python train.py --grayscale=true --norm_position="pre" --activation="gelu" --qk_norm=false --positions="sincos" --grad_clip=1.0
Rows from block 7 of a small autoregressive pixel model, named by matrix and row number. Rows with one number belong to one neuron. Each number is 128 + 24 x the weight over its row's rms, rounded and kept within 0 to 255. All counts start at 0. Numbers have three digits each. After the name is the row's rms in percent of the matrix's.
After each neuron's rows are labels from the 100 images, of 14976, where the neuron reaches its highest value: "responds to" is what is common among them. Only what is clearly more common there than usual is listed. The data: pixel-art sprites of 400 made-up characters on tiled backdrops.
# fc1: MLP up (model.blocks.7.mlp.fc1.weight, 384x192), inputs 0-95
# fc2: MLP down (model.blocks.7.mlp.fc2.weight, 192x384, transposed), outputs 0-95

fc1.215 092:128111112121129135132104105105125121123106137142164115082131159123187126109121101144131109117149093147126150160135155082146092143106138125133141111105103169134081106141142122122133122087128161155145121130119127131103155160143151119110113130093095098169161114132132115093145169189126135119
fc2.215 071:136133137153132139131119141078113132149124121104129104050136171134114134124131114148152128133147094148142183101114154118137125150122153094128142125090127131122124102113147097106117093149111141113106099116139150089129153166137120131171123162145140138147179109117175078115171168134115110095
responds to: orange

fc1.312 108:139093116096121120106154091129166083117141114139136098079130089092138115150137104129131119149132181125154136143152100179140171153120080139130137156153130096130116098109127122136158135129122149072114120098107118130136081117115110154151118087122133108132136129124141114096152115132169184099
fc2.312 104:125109079104154100113140087091124087177143157147115132097142179121120147114121131115129154090184140212106114133130116113139124138115142126134114143110158122145144129146142135105117137124122153137116084136140097121157126123095103146100125137125128118148150078105119138136098137128155108152
responds to: brown

fc1.136 090:098060133134189130119057119125106119119171115138111106124165152156144151128149170140124168176146138136166148133120145137139127102140072130120156125132124132157096105118115178125149113117089097131135139136110137143112150121132133117096142135127141144125101112131130129132216110108116136136
fc2.136 099:130142127119081157144162109120153146113040157162139127147112103113109117121126085102122102100127123127130126150135123111134133157098156136130151118094128142137148167143163084152132142180152170130140117127111100126138104117113154153143093125125144123171121133126146110142098108147136100110
responds to: upper left

fc1.139 118:127135124076127137147120140128186126128113119115165198103141135126127125135161139138130136105106156122119105094118155143142124112111141152113157091110106138095121123134140105125102142102103135120110150130117086144171156160129167136142106135175093122145165132127197151139101129136136146134
fc2.139 107:136125142092069145142139126110174121113108094124170153134140133112169109134134149106122130077069129106142112117113150151145159116100165153067145105111156135104114141145112149123097131131112154146103142171137070118158166164123123106108115129142128130099097127132143185144107119144097149179
responds to: lower right

fc1.113 086:118180099100138148119141114083139134124118160140134117113159135113156063121099090176161089142157131096103139134089110136130095115157121167146122120147131139148112098134138132117139132114111118163162123138136145056138158177161062144159155145099116121150139105094108126085143119123131153068
fc2.113 062:148125145123119093082144155125168069107127182103144101112116123113111146142102121165124150135125120122083145095117120166148135124154167139153149120145174147117119135125144095140157098141104140156149110115115113120113127094151104132156153138098103119157148139127096075111199106141119093129
responds to: black

fc1.168 087:129109105103131147142142114123122136156132119115099151132176134142153117127169110151134125166136121101147130117122082124157121128148140134113128174137146141164118141190180156108113134077161090066128167100087127134147123134136126135151125124132080113152064106150151116115111084118131140125
fc2.168 068:127160154133129102091135184130149104118119149118105125145076137150120124136109120124113108122149132139154162108108126145138110095120159122145113165135181142099108125147163112095099102122148123063151127072135139092172102109125106179183186148131118133128090118142137092143147156112126135124
responds to: orange

fc1.192 090:162165118114139129130117136147129101152088140142145139120130120122137121073119132145138141139140099144113103110157106117138130111106094093135183103098094083077133108134141114152168100150134065154124123192140148149129094126093113134167167115136150103171112114164139085151155151115159162146
fc2.192 082:120121120134144117128149096101126123143154108112144145090106108129124089100108159116149116162115117117133115128122171145131156138125115138129129139132133076134090135135162145115158086122133102158168110178120176113083104125124094114140166179159154078144107074103081146150143162129127147152
responds to: yellow

fc1.368 084:144114131157149113163158095180149132115124108101129138152117119136113098129163119119124144182107139184089101124180125103079162148118143113142128157114111117129123115153108096142149106118160131151146145093126094120142115090129134113104133132160150120082181142169158147144120110192094136161
fc2.368 084:128140132097110166082108193083136124145107138150132130086143122117157156120099136142119126083137148084159147094069123185146116104135131109159105127145121122140127106087196132118117143141100113102098115127135169118121149148121120146134139127136104125135073121099098116109159159092165108106
responds to: black

fc1.230 094:153105098130141116162171092091112156157127114125147119138127135122116124150111129132124150137129130098130119107111149101143136105108128145130124136141114149153128113152139148183143102064176118122112151103131115129122122119141135143096088143132113154144081209104147159071077140134154127135
fc2.230 062:162145119125117132098151118141121160134106123097136123118112138113093160140151122155128138099146111103135127099134144190087124127108125143138143142115122103119145128167116139135132139132132134153153114120147159084142103118076185122151148111164111130116128180153102115111139130123185122121
responds to: upper left; white

fc1.61 109:122101097145129141121142108130138109077121137121136137127128136134109096151108158182108141169164130098094154126115129148141170153122082098134122111134082116135107146120133085122098106121120119131163175097114097084104131168124149159121127123100119094123160141117134135140108146134127125118
fc2.61 100:125117120152120171173145132107114125129106122137124116124171185149147121114117121114126083118138143138117099150078117108139120139160105134125138117111172135132160126119094169137108144180158138133117128087104130142119144117091111105095140112145106153112098115165129118148152109136082102117
responds to: upper left

fc1.163 097:135139109088135151153103122142143129150109113147134124099146129138141140128155144147127105102170111138109105119192098140108101152160084156147154075150110120131137121135141133111129160082139133100113156121094094124132118099095115113102120101101089132165154135119161165157128131157161135162
fc2.163 082:121135108102134127143120124136136119122144107121142133084128120131084170129152143148123127112109130135121108092148094139118124151171095175147092129114084090157100184134153172071106134126129132114086144111112104123115105052165076132106116163121125130138120099095158174164112102150174096161
responds to: purple

fc1.319 098:150125128140136113156196079123111113167146127128121117151141144148132154106080140140188080113157137108105102119104111132157155137117109110107162115109081116166125126104163127137121107127140146119136121159135094140123128143112125129133126126169090108145156095116108109097116141180111114114
fc2.319 078:160179131150107141128137135166131142134078139158131108128138159107150179131075136106120106130148141151170086139105116117137148129114069105090165116119113094153153131117168121132134111146124122118155102168142069117174117151127138114137141119142106140140149083133156108144138140119075107105
responds to: upper right

fc1.184 095:127101080134114129137143118149138102142110148093125159140142108121127104152104143170119139155146122152109115125162139121138128146142139082152128086105130204126142130107163120167170117151146084114106122064155110129068075132126159110176119094116129122185132133084166117181149111089150155125
fc2.184 085:127146140138100126156125119142158129127130098148127139125140166112143109150114119110171106137136136125129117156153100119121151101099123136121165156134138123125189116136154155144136151180093077135106119118126070081088123160131131138126141104146109152149096108158145086130165084154158157111
responds to: black; large

fc1.347 101:131101132131117122149123131117118133145102108120114144164145135137101077126133150128160139184103171122141115134107125136105119135122134097126134118101079189096143104108153101168172157159114132137068139065100122164080118118119131148135104081134182101124105094115139143102123129149156134143
fc2.347 084:092115126119128132142177125114116127096111123102135130123134145127120109153103170121156106104111139138151137110157127123135103118128122145165151105150101171118130094108156155176151154159077157118079173080111141111124103111128129091099100123090172132128145129120171103125156127147132085113
responds to: black

fc1.315 099:150095139118170146128141090161073120151107127139163137137160151103134102126118109132102111160134132151105113131145132128118122124133136139172155168089106132105121119135145145087116127073150132110133150095107095096137088148121147193159129117115118136171128157079148122122109127123127129137
fc2.315 112:070135118150138107107099115086167147046119112156127125115110103115142105130131138136133135119136154148161100117122138119130140127134135149081101094147124129174115102144111093171132141143111143122154117128136129161103164110125132077097129141142120089125112112123142155131116146112140165099
responds to: large

fc1.350 089:132078125121125099138089165167093132142104160127148107153149192120129102119135136106121131158142118117116152111115116143147147095118073158172135144109131120101125152146120124124151136121111154112120124150167077100110112128060112164094113142118118119156090141092141119122152110140132131121
fc2.350 090:126133129118104162147138165142133123157126131126153151080085116112114152131167129106128112134112147146114115149143123128140133169139152119082124103142119133177127129110107177143162132090117142138081119171075168130152155140143119115105139109164107149129114120162111107127116142098155172125
responds to: large

fc1.292 090:130111130138129119136130092154118123099101150132152175091121156106109139114126122153102127074123153077120118126118129181080139155133103139120147114102137141099151100103094114142142199179122120126101115147115140125116113132122150137147153086184153123105151148076107091175142106116136132130
fc2.292 107:115143130115124111089130144115129145133149103121137121176107113142156104159132127108152150183111121169113141130119137107197130096110119136153112146165106107158094148165145125087131073083145118134168129096154125119126138143173094138118095133111099113141084119174156142119129141139113111135
responds to: brown

fc1.231 096:151150128110175115137159158117141093159137129142106102121134114121132139085106063110112142116112102121090138174149154115168180096092133147135163122083165148139150120092143111119110128157145139143119164106052094124129147121119145105126139094085106173179141095132132156101151133143089133102
fc2.231 086:171162134111071137111155119138080133100119089086113122118174136142147162119112074128134147138108109117181127173111109111156126140100192129106173132096114112159125144183151114143104119136110141133130131104118116107140135133119121163096090165090128148113131121094109154093133143138185143157
responds to: yellow

fc1.333 093:085135168098087116147159136123160139121096138160116168113103131141137159131159071129139130129149127097095073133140108130124079123132133177134173143117101128084133117126095143181117113128135095140126155117145131140114105100112180130148093145163134138107104097131143112125160107111127104101
fc2.333 093:144100076173155135087148100130132134120179106110104078108121117151117122153118151150120161109169131168134135120145155159135132112098126143127122122095122117146111149133141121145135152104116119086145060126131108092115115138131145152143170112126102097185183148068107146128141124174130132127
responds to: large

fc1.183 110:117157154124189141119151096144118112151151144085109151133130082166114091118142090111145160111121180098110095151144115127135134128101089154138180122091157162095124102126131140119111118161140122158107102141087092125090124154147131114116095107148105099150123109111160162143165083139148107153
fc2.183 113:123125101138111106151087098084157136097116121155131163124101136117160165129146147162127125108100146129124097087124129144131130158121130119199112074139165152100148105095140143146116126094116122142089107137124130152134138101124134101162156129141110140074096080131159091152167104120133182158
responds to: large

fc1.127 114:118133140122099100151158121091125175093122154126113121098142124073112143120122100157130154142172159113111126131124163120157135168119129138117135101119094124152110123134152083139137151111133115081143109092119112086099100085129146170122117164170076094128138134119114131138114136137130165082
fc2.127 104:116144077143121073175160119117111124134117151130095150172108077089082128142109123116120141136126089140148105128110147114123105152143152152132117148116133149187104148120162103189115139110151122112115115100126143107126114088131084136150125137119120142103132098099129142146135113152103136097
responds to: upper left

fc1.161 107:118098108130155155114149107164188132143150095129144110059132095090146132142139142126113111168140130129117086129161106138165105155155075132134118135138105135127062098163131088087126129113146164082114149091101121149164132121104152154147138100107129130121114139147130140123124092123151173119
fc2.161 110:141170172103129138123137157173107151109122116133105139162157123112113134153146133082083149136121106095118089111122136130145169124135113152140150131142132112119141113142092131149130104134101141112094173123108171118141148154104137129168180118141142166103098126175141118138107129136097137097
responds to: yellow

fc1.75 095:117169080127196122146132102100092169116159114110118146098096090106110129121150106133123108119108169118125168154128141104109110099101143147106165108088122144110128110154148091135151144140136165127136102149157138162143144124128127150122125116144107109176134148089120127140131116149095087132
fc2.75 100:157114209146102152103159137130137138107111177132105128143127170112133121124122133126141159136137099131132088102119114125182125151166134096133112138108095104153119131107098160102134133124121097154119158100095142139101125107107110097119119139100136107112103115165134133132140117128124144114
responds to: large

fc1.382 112:161114122131123102153114109094141137152118132153145127127122132073124125119164102140139116159121156113130134165165122129129080096113088144169148114143104148106116126153130073153125129120132094083109163077121153102132133121124126187129096157137137125137119142152115173161083130182142104198
fc2.382 118:106136093110156092133130127138150174116139069168147145117158176134086127153143096112105135146135103129154147108104129130134117175115142119135132129126122136117116112110137125100146141114092120147099109135170118145140099124112128145117097130125128143103124119162090087133133079118173131176
responds to: white; pink

fc1.314 063:179137135132130185139120142130138145111118105117145123122133146104133155099123113170131154114126142088098108091112136115125108156058146160148173130132102108073150174130104086121154181109124115094133120101090092150124131145118107125121131122164152098136126081157122119125128127118132103108
fc2.314 079:096124128107150069116133126117126131170153160148104131154110116140121128149147132097115120137135121142150158167128126149121124135208085108150110158102120122182129067158157167140113134135106136125147135140171139116105132144138174104125154126131122169123117159080145128134126119150133132138
responds to: white

fc1.9 136:122138118122142163147136136129144122147149130105114139119141130129128137138166085130107154170125174132108128087165089148140127141189139102129137105141150120137110093153136095160139122101183150163112137131124104138132080082164118134125141162131115131115122146150182142140157139201102129123
fc2.9 122:136111142130121089137114103131113124103102131168144120136110122122129095138098165127140107086131094143139118158083175112100134103053116143122124138134097141120130157087127150099129123134077110107132116103136131126125156189091146112122130085132152120136122133118109124131089106079159129127
responds to: upper left

fc1.322 104:170100094128115144166160107110133157136104123125141118122129145109134142148139100132125139151125147119125126081181113137103137111120113110134187111121146162125108115151167140130129116085182139138129177103100076153123144132133177144092092101135085168155149207133143147108108139183150142149
fc2.322 084:109113101116148171104130136064148164132078109092147140115085116162092173112134103131155120130130147101130128079118112148136138129131130147098168165132062144117158119124167102124118123109140112118134133120135176084151106135131195132115127118172120133140129172127113116124158139163123105092
responds to: orange

fc1.40 091:120122115117131084133137105162151154106131133138151121136155101117076079143108150119117145082126135121083106159120159175116183115104126177146110138182148119138134097113117112162170112145117081159117142115194108142145098144129116123100111100116122121110112153091133164120146140102079114159
fc2.40 089:142137139123115160124122148111139103125123144142133157105108146144189162121144118144144121164118139142169152073135105098132108147144101085135139133082123107101127147108158130097108139106130186106146110108070152091129159115137153132149150156157137159128146117141112093130129102164151135118
responds to: green

fc1.229 100:128101118098113126147128090118107136161113121110153143129112136125155120131120136104156117119139184090153115111129119128133083129092107128114133127098119153109118152159174127107123091125132178104119139118082127143140161152149140147159094109136094122146131124112184155139079146153131128116
fc2.229 083:115093095120141130115098118133128127119094097123182125108134164175132085150104148094114134088125088140150117104167157144152116134135114104141062149154137095106147117173155117150110123115121138135097137132107125115113178139134114156097107128122073123153151090171148157124112130131151118109
responds to: upper left

fc1.344 101:124144142135114109139158141148127090119120139148142186133110113095119121136122139093099131130128194153125146093106147228103157160145086116144111126134133100103155066109139106149149128126121128137122129114116102106101074136131101135127134129169131117142100111085144093144156145131071101129
fc2.344 112:131104108107143148116121089111136154107128121122125095101159146170140131134154128136151132131136072081116134152116127070092130111119157145113135125126140150126121169156133148114119106096133107107147122149115208134142140116138165112103125136117140144117137115151090132119105123108167161093
responds to: purple

fc1.95 113:140098122113133121152131115137151103140137110128144108154107124134144114127109153117128156159171112144103115155109147104172165132066138123129138135125139135119088145120125139118158096064169150123112114098159098163106139140162123119076105122098090115144140141145157147074097134136113118141
fc2.95 085:154125143113121115117158127135125183106158117114130101108142115135086129129129119126122189157147166104061117127089134162134125161156136147137144146132148086137134163104150084140156107099131099130122080120157105189154127148154093086159089117173096143065142153114181133153106140118101135124
responds to: orange

fc1.339 098:113117153110148131137114124108132108124126123133150110146106122121121139141124117128133138138112169119087154118200138100123129114152138154150096122088099196127111131133125153080102153130138082112056156119090113101123164147146093154139101138139109101071162115129148143114107124144138119097
fc2.339 092:121129089114126129105144126129096119139148151118096165085131147139136149114140114157158122119154118104160123143054122132100133143093126146114135119132137081110134116110113107167149094120113153151230095172162137146135132117118146125118159136117155156181087122121073121146171146117117125178
responds to: black

fc1.122 086:114107131117158113136136137171143075099150143145125134104137108115136131115111142118101149115128146165131085133139156162121164105089135088105135132150080125154118087122147080183122102114137111108119141141138123138064099090113150149145140136116146119131162136124130140071177135156133141106
fc2.122 076:142125118145130143098097084103105181143110135118164145159108148130148140085138121179143142121085125108102154118147097128131094155179108137130125144146149121113101145119116138125128103144112117123148135136126105131148152158152109137130127086136148119135141124122146148097134111088114138149
responds to: purple; blue

fc1.383 084:096134135128142114143112124116134119148148184117082150146147103176101146128134123173118147099137117116135111103136123107130151092142110114129144097104105157131121150130144074151151145149139107112112165146129130105135129173131170140129038134133118084157134130103147121220130102096191142116
fc2.383 081:115146151135098097130115158120152127154166059170145115105179187104114145119157084116135115156108071126147147119116081189132114117147119124138141118123147136109144110100133107105115126172120098171106121153167093142156118131115176138113147124152130156107158103105115145149101110123128144126
responds to: large

fc1.290 102:088118132093125094154192131127147111069090173143129118130137131121136123125112132107128148120115143162115090116154152107131115145128109090174146164124127143128128077132156113168147135117126111130081101083113140161133120176104152137130114140126116111138109141115158137136126127152133176125
fc2.290 092:128176148164117127180182116070129098100127151177105110136124080098086104140104123174084116180108108148107096096137137115146146164128117111111098136138113135135145131111138141110155155146109131171080121119123097166113102133143138126162139124106104079171142134104093145129132141114150153152
responds to: white; black

fc1.206 085:159106128110134100136140123145113132147103158194156139115144136110159116118090113141134138081135173086138130149084151161121104105105139132137145097099094136153118114099176152113126157139107126079122155135095111140113140184101118187123112109150105116156084112091123131144112132096139133124
fc2.206 080:122153119133142141133134127111130157145113139130146108131114137114142152110109124125149110095157150107135150133131129176113099091113111101111120178099089117120120117163180150112121143157122116123110132133083129108120166149109152126161100147121120136145101153076136151128147158095149133089
responds to: upper left

fc1.381 095:107125123148163108131159126135106110167142122102156145157129136137136145111155143165118119144099117080102137118133130132118100161104091097151126128136130167153125133155119109135139128102182087131161084114145110167139127086131150137139121147160113091150099106113138136097099108084116118154
fc2.381 091:138135133086139136172103148122146132115102122102145160107083071150130085112110156094112129078135115159100111148154117132116153079129161107133136136138161103103128117127127125090135154146166159128149138116146166127125158162128173139141136120104124149101184169147126130116132130114130132083
responds to: large

fc1.251 091:149159109118144127118127142119099100101082125161126135139125135131084147119119149114131154140127121109088116093158123071124130077134078148128169075114087144154122140136128150141158137117103184161125139077091114145184115109124132142117113098114173105110167119121112139075155141171134051133
fc2.251 117:118100142143116130158141128130173150130154112101131120117149138129168111134130098150111090125135129138154129162096128189129121174107160128143078170134165133109134104141114108113087144121136080081140092161181137137082134168138098130133149154150082148144078134127140116139078116090141231107
responds to: black